config.toml
model = "image captioner"
dataset = "views of escape-time and Newton fractals"
train_examples = 145000
image_size = 64
crop_scale_min = 0.8
horizontal_flip = true
translate = 0.12
cutout = 0.4
tokenizer = "word"
vocab_size = 29
encoder_arch = "shufflenet_v2"
encoder_norm = "batchnorm"
encoder_activation = "relu"
encoder_depths = [4, 7, 7]
encoder_kernel_size = 3
encoder_stem = "deep"
encoder_widths = [96, 160, 288]
fusion = "cross_attention"
decoder_width = 320
decoder_layers = 12
decoder_norm = "rmsnorm"
decoder_norm_position = "pre"
decoder_activation = "gelu"
decoder_mlp_ratio = 4
decoder_head_dim = 32
decoder_fused_qkv = true
decoder_bias = "qkv"
decoder_qk_norm = true
decoder_parallel_block = false
decoder_dropout = 0.05
decoder_inner_norm = false
decoder_positions = "learned"
decoder_cross_attention_every = 2
decoder_tie_embeddings = true
init = "xavier_uniform"
residual_init = "none"
optimizer = "soap"
beta2 = 0.95
learning_rate = 0.0025
beta1 = 0.9
shampoo_beta = 0.95
eps = 1e-08
precondition_frequency = 50
max_precond_dim = 1536
one_sided = false
adamw_lr_other_params = 0.0016
max_grad_norm = 3.0
max_steps = 6300
batch_size = 64
epochs = 2.8
lr_schedule = "wsd"
decay_fraction = 0.2
final_lr_fraction = 0
warmup_steps = 180
weight_decay = 0.06
adamw_weight_decay_other_params = 0.05
Rows from block 3 of the text decoder, named by matrix and row number. Rows with one number belong to one attention dimension. Each number is 500 + 50 x the weight over its row's rms, rounded and kept within 0 to 999. All counts start at 0. Numbers have three digits each. After the name is the row's rms in percent of the matrix's.
# v: attention query, key and value (stacked) (decoder.blocks.3.attn.qkv.weight, 960x320, the v third), inputs 160-319
# proj: attention output (decoder.blocks.3.attn.proj.weight, 320x320, transposed), outputs 160-319
v.243 099:623491436561556495439578489416584533521520531537462517463536459405473493425523532462428553566560484475534522499522526516507498507489475508398540464554465568500495535537547498383575513376468498490516429528468438526522558606416518519559475481542536594597605442523461456476392562611535660538488569504480585502479555462514449506435515550464547409455452552475478521481540479479432524535526473519566453531498495504575539555503477399505413551401408474450483427469486570463508474470537433
v.244 097:506456550515487538482448510518459490491462493515454516551493598466480487472494496458478463410444450566551509498450534423475467546439415461408499521457455476470586471482499530571494513487556502451573450449569558446535536486480595571489423490516490426584491490535423483478488562382507488404473477404536577485481560487545518600527392464561475529571538487541437456496509454480486514446494541395485445537520462465511565526525589469519481550466545512522488505430509487545505413537513504
v.245 093:521488480517501513499427577577480521459466450573571491510461529339478559369525572566521484529514629428547424461583404438447418527544529492520513498480448387438467548521611494636460470568458597551517498481499523518538512539422472515525508527502404510503502441459465528528608527444539535526415521514342552528415396508496543485500508583453552533522516477544537489436508523505534404408546478435448497499492509544503491500433476409550509510530515541582599529454434534456447514435502495
v.246 115:488460479379533546475552572446556501548486566478565521446539464503455422438487389469487503550517421469414540411521468508555490523538501402416530570465506467508483504508542492414378491543530476513446513398515449584547552584558564480543484451526455428515506520531502453604577494458497462573517545450526431502468361499519505506510534511443452601531492493494448409550500576452437494610440395444537507519434588506536447503617468510455512457517561423490553481537558608470531432455557417
v.247 094:497372452496493537516585430335599518562486549468612554459587581387445481585476476399436461472430474457498426460502583402501596548502477465465571568513479464477467602459469531426426490577530499495561523570498459499547496517470471519560505474484522511454396503493508503567495428480554462573460411541471574429515473468512498453512480538492410434453397484532469556581606441418486479489534447464453526511534561472489473588464575457443511526518460464506495496492375564536535430456529536
v.248 110:453551540438521514539489475494503496487414506469511550448531431454435514500467522419498547534449485527508433491517488502481482456492429436440497565471472560580542401400520471511515454513512420492506492594415602457423465481546548461543492528461518446621471550466527530496497515604535429447543533414575525447517489434498473489508490531419582504497545531548511410369522408556545471528488452468523504550420518466471384516512476450499541465537408492533475465522459546502496530499574447
v.249 103:509470504557514512494471446574482463523429509497422527479519450426518473575462467487507463497499448426458516430524530504524496582487504479539496459453526532413520434454483476485491533443549485524583478604534541598609518442514531454576438420446416478568455502482485501589433501518584487453498565448517494459482523576551495507595531536544469501504494466540497399449492529573426469415496533499433431533478483515533488513393537472466415441500482557393473451462453536513530536523539458
v.250 099:545574352546512516497449534587531567492538520504477540498478515559458461503508428488508552532423509573537409553560455513477559523469398510521497471539446473597560493434447585613421530552550550427464495477449521535478435539448549530525484503571471472521566455521559505510500541466539509502501420493447611477510429447494392481424495447483466470534441572511527526495423487558567519409489554483486505450502446492548458478444465489513374576548473557466476473500504443494487520486571544
v.251 102:503483512425500587460499524555482450480541551530561500423382505505521460495504534536500535501449495559522557540496576515495490453555537380562568513514480479477479504509553512550472487490477531489491451538547543500469579460575537544492422488554641362442456425497466604487475545485503483577497519471540493504414435538483517423597452519473529576455530552533548468427453552473537493443533455401509487535500461512540437494477469584508506552570607598515409609497496440457562497503404533
v.252 097:510467422429531528424477556524436549506553529456487491462383571527543519383466485593541539588462525455533474538525522499471499503474492558534570536477492520533451469564407461548538469434476520515503549576486472481480486500443476537493498423526506412626491540476512426391487615464473535463553521522552445497537463583561474417488537556458579420448487497483555496429411513517468504563443496427441547432498502501470452553459461554451459521502472561520418540422526524381471467571549532
v.253 095:526489530470502548452485542597489461508497430535499489457636432587573521544504474541521464467488465528469572514489528565580488506525623421573554490461538416382543465469551560476478421544509503411468499558506478510483583526549591536506459431419526521442500534502503469652476536407507435494549532617564604460568543497602549463464524466524648440487474451564592387554482571527377556554512506496486515556485527384552436440465553555460441423563547512510524499463500504572506515373449565
v.254 100:525527480551565522453569407513625475566546523560419437546561481504559484448517495504510546525472527481522515517562526478519457430485435486541576592535493458556513638474520462479551449446492434547536471453501468438373513530418453507540520522498557493430493508488478457573462444487467505576534462494569544482569553493568529495536480442509533473484536457460534603513420477403483507467577536529520391457463562436373534486480466454417350466511554501528551474471495498493440500442476443
v.255 096:573543459559584509522554516577461462474532568462477461513568557488552419611444538452548530522532517502495611391488420487555463425493496391456491452462522482474586547388446527476525446584458561523492576563522499438412485476434541420582477457549508525507484565472510447569569488453441539480583515414478440494481525573478590511478472521607531382509433456505443457478472442545439416590538528534468513550472581505585497476531510526502453562520515468583634531537456503550499529401499536
v.256 094:463492546474511557573520508501536413482494524492491474452523502501591559426451608477474518463457486499449443583509462399605517572567510464548475531522428585475479535489497516500480454563471431507555593501465495474467498538446460510474540460552509460418577542435506445541462503660501544520480485548526491530496473480435586404513494546418484452469497569557495473601478502560554538384434460524494460456496506524573521461562477393535565447465434528490515494555586498491522553510446498
v.257 098:539498530411557457522476512540487499471449470415507516499420503556507536518615458401577426433612471434451496481481547492617516641504612478470513478495465411542541530487492501496445561465513594450580393449498521499507499489476618455507459490537462420547460525508505617502451561557486505480517501478467552488518425495544503491660517544575503448509543468563473581484540507450560536415474489575471482439445429504456570596494423523477517542556469437452474520489508483536512467649477582
v.258 101:470416520578421603574530507483569477490580397525605468481516454502518479486541395519449481482568511477463437454482565481558521444572515448461499555534524465356548520501516494565534442507555501494527456487549507421533554496481498431474553488507543539505549456490602510569411496510542398522516478564488467447446477448482428542570432524458498469582610425506564487563497453520446547529536491454510461475483475500547505410469605438542507488494495570457421524562473575452503508515521518
v.259 101:509479443469459440472617454515378432618546497584515472475617536546549462582463532484439522474508534548547412464537456573472467500534474522487562520485558446491512485538563496437354446464499418454435493415569506554589574532560438575443462516532501458584496467481481478531570420483494533445442492505542536516532498539496522494454436546549503513600471499495519492522521573532485434486452449502515489492473469547605540543497547552549610395448477501508419454478515489467513459450534423
v.260 097:430511553539487553442512535498514453555394576502452534531523469498443522531519526540523519540447494463542494505472454533441562532553433491530562420438579509522423567494511520529504524486526465440462501492539602503528467501471481480448423462479464431476519504506504506546558458491532423372503506528509444533537558441551515459425533469427466473540427426454449463510489506574517426397443530476488477620512446426548548544503554420544556502565652582464449498424473473503474537488510507
v.261 088:553560490456498517518458477582481532514499462504442460495530469423532537379413478516456553475512446513464536485439531511576476438560430458495578502421475536436433501483428450444521484475498428587485495599447436538578479439465572480411490540490562447540562509414440486543341482427525437474491389465491574534544508435572426494534517418434536523365544447566447445496448584565452543497532479496437526483551498475517492576548480435422496518483401564507444567462523465458490588513554586
v.262 098:464472604480495453477501565583519400520477476529420466511427540428500528514443507547455523449487437540629528590388533564453486415514539539517503470468510454452496462469521532480469484490522551477450494605546507431494417491455600475489521421555495511500490535452467523465493511493473486485538505558411503574423466509533581511509551430526468470409518557484536502511504504617546559452416467521496436525430503527522536481458471439498497502505541519534591502553521544449457504560514470
v.263 101:532462523453526579460490406450392469439459532409424575512534511516553498607394539519493455490503488500539453422585447558525514473538488590545497471550561494555514447446610510571563617458514483469470514414494548501495500482448425537535473524491488457537527567505535532474565511511469465474435494460501508478469513563482523494390516463420485486543481525522512572400557505549515456400527543523460530516389519472573456520491606473509555462517462527464434478585400491415489515493555522
v.264 110:485493598515543560521464548524544625517528444549420518500467535459504529545411519480410502461466430475459516488504530471520488473544480560504570560463501513432442421509445516503508468489527425492535452541496481568501508547517526510481516458562503562565370465455521504425421553367524469451534439543673506506617610452555448602424523433619535433452430515503509482491443531486511516461447471473463521511496517413495489533496532465456532467475572527410512527558528517466442519492583490
v.265 105:550493632539612508472605521425496606507551568541430447440442559537534470510572555481510490494496548511474534560489539456575505514567464446496528552525505479475446465596574411503526386506533471433500453534533557484484518456438525438562573503452454520521494485494484525438523483451459472537446461445454462434571602405513574514461499492566507487430515503547501531606482530442520485459514520479454492481448505510458515446544525453473469491539597535565542416505546476432569465494494440
v.266 102:541479464512525521559479478497487502470544453542395514508463493570540598537522434488559559520546590511457519456519577521497455544480433504578433483513484527466585490465550491543446405506527571460422454423515459498486510419544529512446461517435509446475486543452477611552382547427452506472586516470496527626539519456454560519514475471565501482555534413492472562434493508424425506541477467463441536419506423555450522518529509573510433553498427440497472495436592482537581541424340493
v.267 104:497522589491532550512540460564515479485498484477473472511571609586484579486442543481500604512476496425522493529424568501508479477470431431462581533512459570447435475480428446504529547466562478550557508558489570493520480500527477549497552459493449464504500527553457539555448466413451380464482535536512519530460406459505558449541465458540575495444547387549499553553524521448531553524508510440470532437547518502513424564534530565519506519451610553472413482634503520544468426522522471
v.268 087:436583373470389506505506513517389494476511517546543576573514448407531564545497426487487487483443496504487459578450450540517558461482469503467459518524555459493492451539568580523488497524507480510441519407541449542559504501512483598450465465452433528510508569521525501505472433517475550525523476540470465587509541483500547534495493499504449497543502469465573604483514459470526533423460623512534617438529471462578562420479533463579508471487515493481422618353496436514588485493572509
v.269 101:497554487467487424541520520492502415548551435598421544544489515571412558522510450680505485437565483428461507467420478567503440488558544626523481513546553507586507493463540509491576473442470574466450493440500430400514483479511505551457483454459515513531436494395463496511462519460542503553551488459508486430490535602504519526506502493509479418530464484481497555414522493464586489543557526543517553342450460555445474497460562485516457518519547498459457444510466541466514527596583503
v.270 101:479519615488553550514513462443506448406535528507462478533613525539538518499445560370533487546539491521600491435415502487513529466447531419405555573495388507508551493563503482566512505536373407532528537505511511492525451496578509596503497500508516499543539459512574463602507428401553536483486533489509464531449458517454474444351483467422468524625551541466503475526437464551585422532497471502480401568600476519476475516524494450461501520566450440512555459593507462594460512490441442
v.271 096:448545480390568436494635567381475457458433552450500527586526617426485481509401521461455432547500533515484499596515533475503505455525523499599490538465526541471500459502573578489420583504508478512464493509459500555539502511576511533380518539401546470481501505535436489561566402462536482538540453592475529424522553381480547353490448575527501560543511434574439406520563475542572471533442508455576442555548473600479549493510411473476506479494502421490492544579394542456534543555424509
v.272 100:497451542445543454511467456534420481546459479483544452499534460533516512526541463562527511494632448471515477471600537563487561585434474430542507534505529467527605604599433605443473549509523465408498472464471484435495484407510485452435523496536448482528445538492461493534452449495479473503451464377448453550495539461473499489504448633521490445500421558451538522525554497531530395473512516568461449499564548438446455495432471527597518533555508539502624566579466539455428597457566579
v.273 099:395516484473514507532395534573445516538469504446572552555490482567467580501525523476487515383426459523464533485527512490483468499675495528481456548515487403418524550436552521514446454537502560437513499537455508406472565477582570396441506467486422525470560525436518498525446583489632483489485446511608525568521461464512594578490469525451460485535543519363490495556492550481442497600554546457492501485448544530416489576533483462483485555506594510543535527491478574578463512529455476
v.274 102:616527425477410493514526460531531445498463519488452495568502422614421548427500520539537446515445456530414494408473481484464517629513467505437463463469478402450509473456408494546500532525532523450504479472434514523520442529489434541416422528528464553524443518489452421448547458475519585563553458514480548552568526422567490516396455461480492508522660573492571435549514534350357535525530502501486492530395495422509465491443517389476487493536471551509532510551550455540493522446480508
v.275 101:424504518519500503456426454486537459560581439528533490523448529454418438594520459452466482529500502515521483404539530427468489633539347486543516440472520556449525439435531474545485456514461459453555424379500472569522481402460494536458489482539456465517461489497550540507547534506458515577511487385488405485523457540441539445489444561504499555523470445396473433546438518532378448577576525439446562587460582526431428459542470512433416485557455493436527527447442524488435460538512526
v.276 103:432594527571505479533522525553616393552478482572454508498518583602558486479517485588478522436497474444471529449515458525500457451459525496491467540555572481516453496431490552516492444455531497501491481556513506451550397451447496524440483512374534508577463483420559483431486493506453459480499471494572534554545576494472537531624504446515460365481516526414464475527539518510536496561560476586458488509496559472411519428487489436478432569440574477348570620507520571458401505461542565
v.277 096:506447500527477505450466522566525546497507538471589484518479410545488529410523493529535483540524525504510495566535500407513499486453561450504485425551529527442459499541466589540519465576607441564437549390489540449477547516583485455499503458565568530502480492528522535433469514433641495409591416541590470472511494482570518604511350532559498511532471432515516540506442492440455516641487536540510584469524529409523479483410603524632453463550545511543525532370530533420470478438522481
v.278 112:461422493492555532469496444502444544540432468563435473469530597399522508504511597529499432503555507450529417531525451647488342575567475475530498490518521494452405478505514486515512579475533424415445564462508576449530541552471462443462582507577488461478474466476363456510490459512411526409506478485507476443489516479436520509533542542599513507590552492453490436543452501513559427542460552416496493436559501557575541310525504528659407544491475518542633514514470535509420451526484508
v.279 114:452480483600531424518556544567458443572507421563519490502548400386489508342566501552551500483539502473456467425510491438503434430604526472395503611439484542466466496470533509466523467438516459516524560418557419532452526451528492504560551465492497466530520554461545447534491466479517418472505428420433490467543473476487447472553545500450469487548511496467410565420522588525572482477459487535552450446449518474470438416441468505490555513489566458468458564524502501490447441528502464
v.280 104:422492460434547495524564516404599448445516584531578544429494528432549502480501578492480523511436433488580499511442502492404552500531478456460556521420426583584485468511540457462501555456513526516528480488513544435607627491529526554568462566511543511506563420517452467335518453601534490486403479442481460483551549467444531489532465558466491420507476467473496486484456488532566510445410512505446510478506432346509501492464434529598529497414484487466509492516470382475453509539531465
v.281 092:569499523485448444472541541510524464520520600474574599512523491541406466441435493550485509518502474527514464399465449582407516528443519569530536515514498580550416472538449451478440533416514467546525538611487517524467565579545516434477461555432390463493468548504585451544500465601465408587489513499520391536476386480530444491525630485481464533468442492554518495566435477488545535497475494534503499483544432486501502477516451496438545445488530425506384466549534397483630461426473457
v.282 097:499531518386537416504568519442418485498463420483658435498501537409461505592585531454518491527479514448449531622546487440530576497484478523475474456489440410440472519398521547436435465460452539441504456537397467481478613500516519494466488554491516538519528455507507519518598443551487448474438489540449439501479515489443499522486440477511556542528425518519488459496465373570555499516432487464487527532392482511503579498546373473525633365475538564402457455510384563515544561480406475
v.283 104:506469506539463436526500511538479583477536509580582492507432531525520493480540455555435440506567549441449577467450553427573536526466537526492461516469531507456521521443428464497413437535499547549511485495465488575416536443501519562497496555493500507438491491492514452497501499574436397501501559509557546602509625472529482473488524608561529453346505571480566460564476545533565605577499492600481518421456491460424460504485553506634420490509480428541504488425507471540538428457498483
proj.243 100:398484520480491527596523480552421422532473518454530502541521543621539558595486540509560484447465463494502517541567537517443547443533535441599464479528530413446515537422414464559507526556482506472506532544519506443484447515595415470556515498504411440419456492505507595459573477494453408497485419517605338594534501577502569505563438459521505561547492468435548480516478508504529450419499552439529467486472462485433501474501542567501498562555525468587537558529593482538560578544504582
proj.244 098:550539475526484533495582480418553462488492464544609430476473449576480521508495488468571474553536536403518439539546528585441519526516574526503429490465560479594450512466441519479467472513475507557466575500440435524515464556517509409471603498397459572420491526513530523526554449557512503476495560516482450487446457514502492470513522544437482430433470459498524577460545464472498470537479465606498489451576553479507447469477428450431469485517446453541501468564408511496465584454542544
proj.245 089:478499561464513486551495361492474553506490568343438534478539484562494526563545468509511571532479352536402556520487497564554563447454517474549532489479531644579547514495446533381511514488505424546618485504460533492423469420582533453549531500427600522535453541527541480435453486599466448462538532459528470468543542472468490474494463447582470529502432555452472492527559540433503528447453497545517500464466505503463511575581530513395507505468513483433422511562567404530525468492521521
proj.246 112:539478505616512473569480462508507431499497424571505472534523534541522597479476573557433517410485528539467508559479516443476561436453546542508464446501477561462477496528416587456585444491515548479526543589486530484479549380436433480444519505401574543484516466450478596427420507528497516534480496643587546487512606466468542508459432532543550358406529511493481586521505510465639524395584526561492523544525443482489570462363494425582478512507480540489441472429444444461542529559523479
proj.247 094:501551501464498511464474587584444465472514496547406545515387525614450529409475501512597573482604549489401509487526454579472464465577508512557447476501512513447516403568463491541513536489555453560482467507465542418472517492478468390480507609414571482552594526490485568478478586494400554512556588512587456557500595467520519539584559444473573531570561531422536502486402469547546578490511477450494477444494449525450572454441451554498575495539509455483498496476608438460524620551457522
proj.248 106:582413493476465506423480475598469532476515485487473455511484529502547513527566556556531440494578528472507542512562523472499550532521547487594558487521513467411533583557491472528489560496478540410574508446499424483557460492522466501414555475507457558397510475511523457410463488383499535536525480509442505505532511584507509518498449538520404459588471457473479552570561552472474476458572515553554477438499490549499584443498576565450463500442555489449492462538591518526512391525369484
proj.249 107:427450435504519499481540509494502457485520519602522546531522538587452459458529472508447586522488500533543466601448537535466521454471483494462546494516428461519486550534544563481537484504408561488356480418465438409498503529559543480459661532492561548508658508472472542474492540506492512604493548534491526507472467450521520483425490493432534530463494544499468556486490463465574491590551446510527500519488492464419510469595416525535572515479495537558577532488581490472519480479435573
proj.250 093:449385592395478456509555546472528449478420457505494523430465475411512546495471640453529441468534545453436483456394586530488446450471563443485515533449526514436518535540520461467558485563477356631498493568566546446464473370564447445421540475526508481472436540464454435516508440549434468525456522468560461492488464544494619441514505549501509432497516442504498506531509516412409532532459446547600514559479546519498491528559501548507585492476496361432575511524549466501516456551507567
proj.251 105:460476518516435448499461529501543483514473461570483500552494509464492599521455524483520488514481456555395509470487409532596575491434452579435441554508510532529485532503464445432521503489587557425580498456468421506501418493449446476489508436494428651503495503523512442500507501479451508365460443516523514495502569517527547556422525433487495477579468450440494502579589460538451520546503528587430532428472545513533518442542522435465487457511431461460570400508516547491475496534572477
proj.252 094:522470542550498583577507504446573519471439485484481484461614398477540532554596493488476465440478522431453562460482472442515480496562550448517476419473456478430530433492522517476550539527610513591452553538531535548454545509588507493500527567497486574450529483481503569535496425483517496505454513396496508518500465401497521573454405484576401633481563538463462513558524527546414517446536438584489498521500437546514508542547549484544566487476508460459524482532457453595482487409464527
proj.253 100:536446481513514507545493548510460583510516549506459467511411588495421465488517503416457516563443484534492485488466524455470474580449406503431498516486444548511426541454421467538484523536426522527519504451487511507547487460471406453438526495512474474634465503583453538429510510549470543494440496463447421467454404537397472568515495478454397572553492472561463501544536389452642423376519485523531465475498549495403581508454380466508514545426502424494436489557541515446435408609512459
proj.254 099:486498458469399455534491559481407512430426463444511555483425590457504490484490523529433505498498514490544518439498560475385438535464530582465525454538546499513459441497462575560415530560487537482423531511463528535605466481517508501427393413504444526517545529555540521368497592510494588447526531495582485460513495448380466460452532527516480505519458506452523426519540523576493574551393462518547585482578537471551413481436502460532572521571454483486448565512502516528595448517501547
proj.255 092:389494556474404545482516484459517543516438514538528553557472438511435542458510461528567477508459436559488416542563569457439456547509562585532483595589504486532461540544534479497493525453494548530524462451465540616531513405510519534497524515455502556521528491598472533425516546518573426541514475645499527428548486306560466525546477467396457530475576482447565511496536513484558527406441512395513439462567476467440483440497445446480538468569571542459453497418610490455545408623416429
proj.256 095:555501482512522464509456535505468604570502427513533535491421487452392502591507408504472558527528433470512526483522522622464529444470498552454430489540537498562506532524491530518525599449604599494572542460494503569566411462499493499520501544537497507485475449545522500548529438373505434493525512435496428547519483557567534583519448464614547562577450419464508545451603616490495462578530526475546513496533517510431521556462572571471410515595572475535593539466464458526556454512504553
proj.257 101:439566486595475529541536523514472549529504518594506476459531504466455498440386460525430551518545496476528466561559534481448562363639473593490404509523479611543479474469500500478480447512479484558390558551615498516506564486456407520499509509423475546434448386486482476490447490486421485512469445485530485557525613587501574497415464531437531514501479527413512467562493422501472480552589517426512547572504588521481542389400494552544474514454453435457504484554492463463464501429465420
proj.258 095:536586502467488444464465567605505515485452581481406458534424636515591478440523618471503460524419463576505568557536472490509435493389447480526454399532469459484434495527456497485450561561504525385499524393521492522553453455493483529530476482446497476488480535483442525432516487505432509458514532476479529514551573493524538481527566497574551445475396534511468454456509527422534455480542525518508503541475523457421480565621418552446479555479494432522477544473546528528488544533419598
proj.259 095:480557425547481517463459560554605568477562499432549554473377503458468583462503582452538459509480416491428589568470535481527475473467527483428515477529513538479431441559428467485625483485431487607599429531407447473498499532424552382520506493569531489465529499535553521533506624595524449537498527548509518467420435491515476568586602437330489484445427506478513553469495455445535534544491483520464417612546544431541442519547441456563449617464509454533468516513459535487557613588500507
proj.260 093:512423427481506526540488460480495548522516424470527461515602543464519447490508446537483540503532600474495497498473602516506516514476477462457507567506404500400548425500536531501475511582402597604519545535462482537513510470517506452540536551413493521491538497516456468471487521446451552602465496503450560486475449536523448573508477476612497455406561516555645509539474524479422503497538414535515550381494519497371387465450429502514472503502419435461503494480524468425450417576478554
proj.261 099:514467582487535513479524449467564489392509481521625534557411492538524505597506508524491438528405481488544526570496438455481477447408538580524444448517463472495572617431587547509495522470449456400521521459561516476504439579553451507566543433436524559478565449555486479492620436620553527486446563465501486463463518506440482516431474549559411464615476520467544482475566409472456493493487549522575465501466490489504472428563495545511453416508556491465548469611504536419560368480541525
proj.262 102:511522401451467607426458427484481550482470579424508470519545439488514465487621511517551487538547525482410589381526421456452473615520559467439474511501492494516528577479494431482513559504477468572567545415471458555505480480572459506515490527452546457578533452525529431590530470500549493528427517389571486399578510492435409481441486544552503540567461465532474420430495483443449498520481532502492548455600503423525425556533513530488415509498494593462459539489441456528437490457494511
proj.263 101:489579449522431425494496601562626522609513480550554465551444439453413552450557427498512466539558453494458514588490490463424519457473531422447490535492429497478531563507401441402479468533470478568528483488473509544469511508475591432495497455491544551408482454456444467519486497556565510470527529455432494544528514440541466458644537510520458492501541475442478455574438565409440580587547534496506544551576440515469531493483406539463481449499441487578477491492544454580544462503472434
proj.264 115:526515456464472494545520453441572427471429565431572559476544425525547442483608536508523449476484580503521474492507505489446479513411467518520482443490475448497584598455555542480489553501542480510481524541563515540537438561448520507506482482421536427439582520493483446490568455611526515563479519460362461521487454496456528455514475543429380564529482488459580502480499507528453461528515526471592488453482433540490430475573411526524469498557474457523476460529545507512575479454490551
proj.265 102:522458437448442471510496491569471445475333463500508543496486518450494457500445458463436443533510436494485516431508547557494452541545399579564492433451429406477528554479454584465430507495500485472451506437487489513504415468471460540445489519522550445411495564516541439518513577508537514539537504566567459525384498598466471525479531524457535479505448551456539537364465548564442529473555487472613502544472507565543498563492402558502500544494438521457467519445423544593464550494421539
proj.266 107:494587513560488448467517529504443525522524482476620470465527499421483407433505535417513516528473436594576480507575462496473542549592507525489521518435522491559409514607470409425523550469433533523508569619478547497492489573446452514485542650567487599426519448595448377458585456554493498509358448509499474435475487495504383474444533466491531482389447528513549538559502489540497472487443517476499506518513594476529514473521468443492530454458527508521494477472463434431411540587570516
proj.267 102:548461439502493422498522481441437526477513495553482471485428426400548457455569445524445396495491493492501580465561498502482486534522571536536443466523574467558572560478572581526517470468460511530483420506540367486533504513499566529459462491449519573509485457470591489437530515494560559536508489420550526433573530563507544578479491498489414607527436556530476527534554483608420395479547438464455468539501473520477515448527414563456511483550458477441514536464472524495535484492481542
proj.268 095:544549554516522494498550489440500507538507504530587496441429516627516543461483583467487524592544509506496571440513467443488500568596651480475512528506567525531550491463424484532524508432421475547575546519476516475406522521456526383593545608565484532503441436544559593464577502501478471526444593495513505373447471542565459447487458461481528497507461540529470485532466534501514461539539420506419368518540574488517423529521438583411506518526526466533586394606479514456320495483475550
proj.269 095:466509446576561551444503502418547517421525493435599470499560448440579518450465566379612456531405565578535502521519499494383526562497431445522554413452464497446450518524466529518480535518533406540527465545471525576448502529517532503517521570450489505494534510619559476461537569511500514437421571497438570511497534418492473443517454477531526571454482487512477495538542518509396575465420475496370482536527601481600482494512461524523493545494355493471482493502514508428489572456492415
proj.270 100:556534406498451425425466525608474517495446470510455503488408506457436475563546447588485486434462447466488501561593525593555476427498550534549472530582551554527458520436440477514514515468583533409521450420522505437425574485439502411510489492512431478449468467463499522504454537548442491591543477447485486512539551504526561464546514563481526439497439508526447496542488497439429562541537545530526582472454517562481601525467558524478499532427560539493489575452427548489547546442523503
proj.271 100:501421523567438498518451457507477526578544475520484480466495408583508626504565546562504572510517468496494504468485425458491563551525521430392506461458482423491528529551448405506535490511522539410493539471544471470481489534441513448547473443596504567572484472441557579440436549552412515496492482424541453551477410572548508546489497465460443492502493539379585526488480549410517493380622494555513514490458502417515487540528541555562459538540549543487510465495584465537444475503520496
proj.272 108:515513477538433468489527575509587505512510587559521584482468510469469521464441497497479446431390541463476481494459512477507514415586564571474543521525460547526304406435570362546519514472469488555504527550533499541489538547468475521573470521447513447448530478518456512495491517430504539459541493613599525473442511490442457435535528416463470484573494482546468548520444420448468549565545499504456485516469553577506519497581507552390480505591549484571405443473495463453509436537471459
proj.273 100:502511573472502521490548510404497532522479422447381396450484529376520407533472471452516520547567520529525461510440498538562482550390529462530480456569535593575474513490488549519497544428456455572474566425530439595474424554418441579474467560538568433430455467542526506481565434550405519493526609491437502431498564523565385547455525489561583509478508540615490451428508455511568511486435497565501500448567491481465535499472569500515488483503459486481504435510454454476532425402474447
proj.274 101:363490493547537505472493532471510432522551501463553501479475597463518395552418504515441511475560547459516522534496549508520488440445506410500534500513497561484489612484531460453497402479505513591517556546586522570584565490492511514541623432432527425491561444451426568582469517512551454433473551481500485476428496543410506500535504584543507460493356514467449521479433406611601467479435493581465468530574457495431470537601487546477506524423510408452453466501475505430508444461569467
proj.275 101:496485497531524556542588580505511519537439556485509469398580550515559542437504502585555526568410549521506564535437544532572467450494597476432456554457419425494488431551480469470590510483528531544377547638481611457546475533558470458585547543494568602463530528462421478494436557459515512480479523610462548528427543524568494527458568476524491456466581588476497532501515501446535461446493502560567453495533450496541510528513486474500597423430536518492522485522530543449516512378492525
proj.276 102:587439455506446613473505523429469618454525528430510460513531443452553470578496517425497504557455516550542485565545526371456516524550528521505448475458394539510545507598533504562509543530466551483474455461551466584396547526486534403519467447604415544513509501610492510524518419442499483463549571518450498460509489467517437466368491504518547612495525457540498456535503502492439489492458454418433562500456507565635482498544537524429530428550470580547437393450422517541498475557513485
proj.277 099:516558495553507459542607482441557466480483476518499474423494578535519495487494544505496525501458512440463460463496461545436537539569435479524439521488467447554577541468534516477510470392430544430474509604559441512507482455406570525557523572440383506460522496487474452553486467506379542602414573493381530457512455498436570445480625498487510444455576558541561545454573564487538469421459438450466432547445513573512560491649453422459494508526558475434526421605510421597477547491473525
proj.278 105:468601509563495435478579560480585507436545561454571493525479346596398479540476374503477561536441446501430549503483469476474596438417538458470507487550444512589506450470567520527525411494506553519575444494522526546558502491601474543517417493513508536538491509457552567471509533443582497548543484537519467566466540539513557525523477454464462547458397476482543566419483506442456486481592451572459495578415496553529522661550481472373511489552565530508399537453488463490521588394547439
proj.279 114:590517533446529563454443494506486551506437546426447445474494579629542497606462473531499433489494439591584543601473529562540564540416450531570450413590577536489569540478505543483530498508444535461453454508476604502533493509509442526524501493475496523477514429507503495470551546507452531555533549557582550487485617540471565491467438525502569444456551444577491459587558469409517477516575518506523597543566429510479549519615481464509441402487489545471486468484506494516556478446518480
proj.280 109:537488457433464484535412481534475517567409390497385487515518509605463497517519479535564442509542528512481458563499571541465518526501528520595495466557589483412597511550470524552433460563476446485435498441492479498449357566401490482435542454477421463515493557491550519594445518422398492470592511519536506585434464549590436414532544477524439534473429589579517506526548516488477464519551456465558495406608564567540452503479506513398468435566527551527490475456542638561528540473485510
proj.281 098:445476469521529506559421535524443519466427397531425517546502542459491532532581474466424499522512501489508477551521556428561391486556549427474469478534560520407555456513540628459473502555463526378505525395509450482558458498450552596461483515510590497485508506462457496486484497420562425510539465524508584462529594551474512512439381506501580517509497532414493455471583486471473512498469549547515512495520493535469483563396550518585502593475463522488543487479417591518501513551593498
proj.282 101:493427534612413520446465535536548559540562553493394578463482509612457599447430454525554463457490436557507460455464520557555455482608569470475512498553561621537574449514546495619564522614558455501525478418560564530464411493534541491513556428524562415599448508421448526502430551512434583473513457546572463487582537510593537395597498536452457473554554553402449548519549617495556490452531488583499481443591519478524492510517578523488420509553488438566547503482641488442434464549498551
proj.283 104:485428571527588555494501574480479464561455512408575511472530464544470488508448495408557493475492499534585406611476539525410449488570499452480542508551492471566425478490589555480567525574502467475482450538601548435571526545485417465528545481547568469538499478595479585506524548412508550446543521544463498461467424477411523511529507410484379614611448490521398529488502491492532491443583558483500467476585486571613597483494493460437593479516493514507430440503527578470464457567548522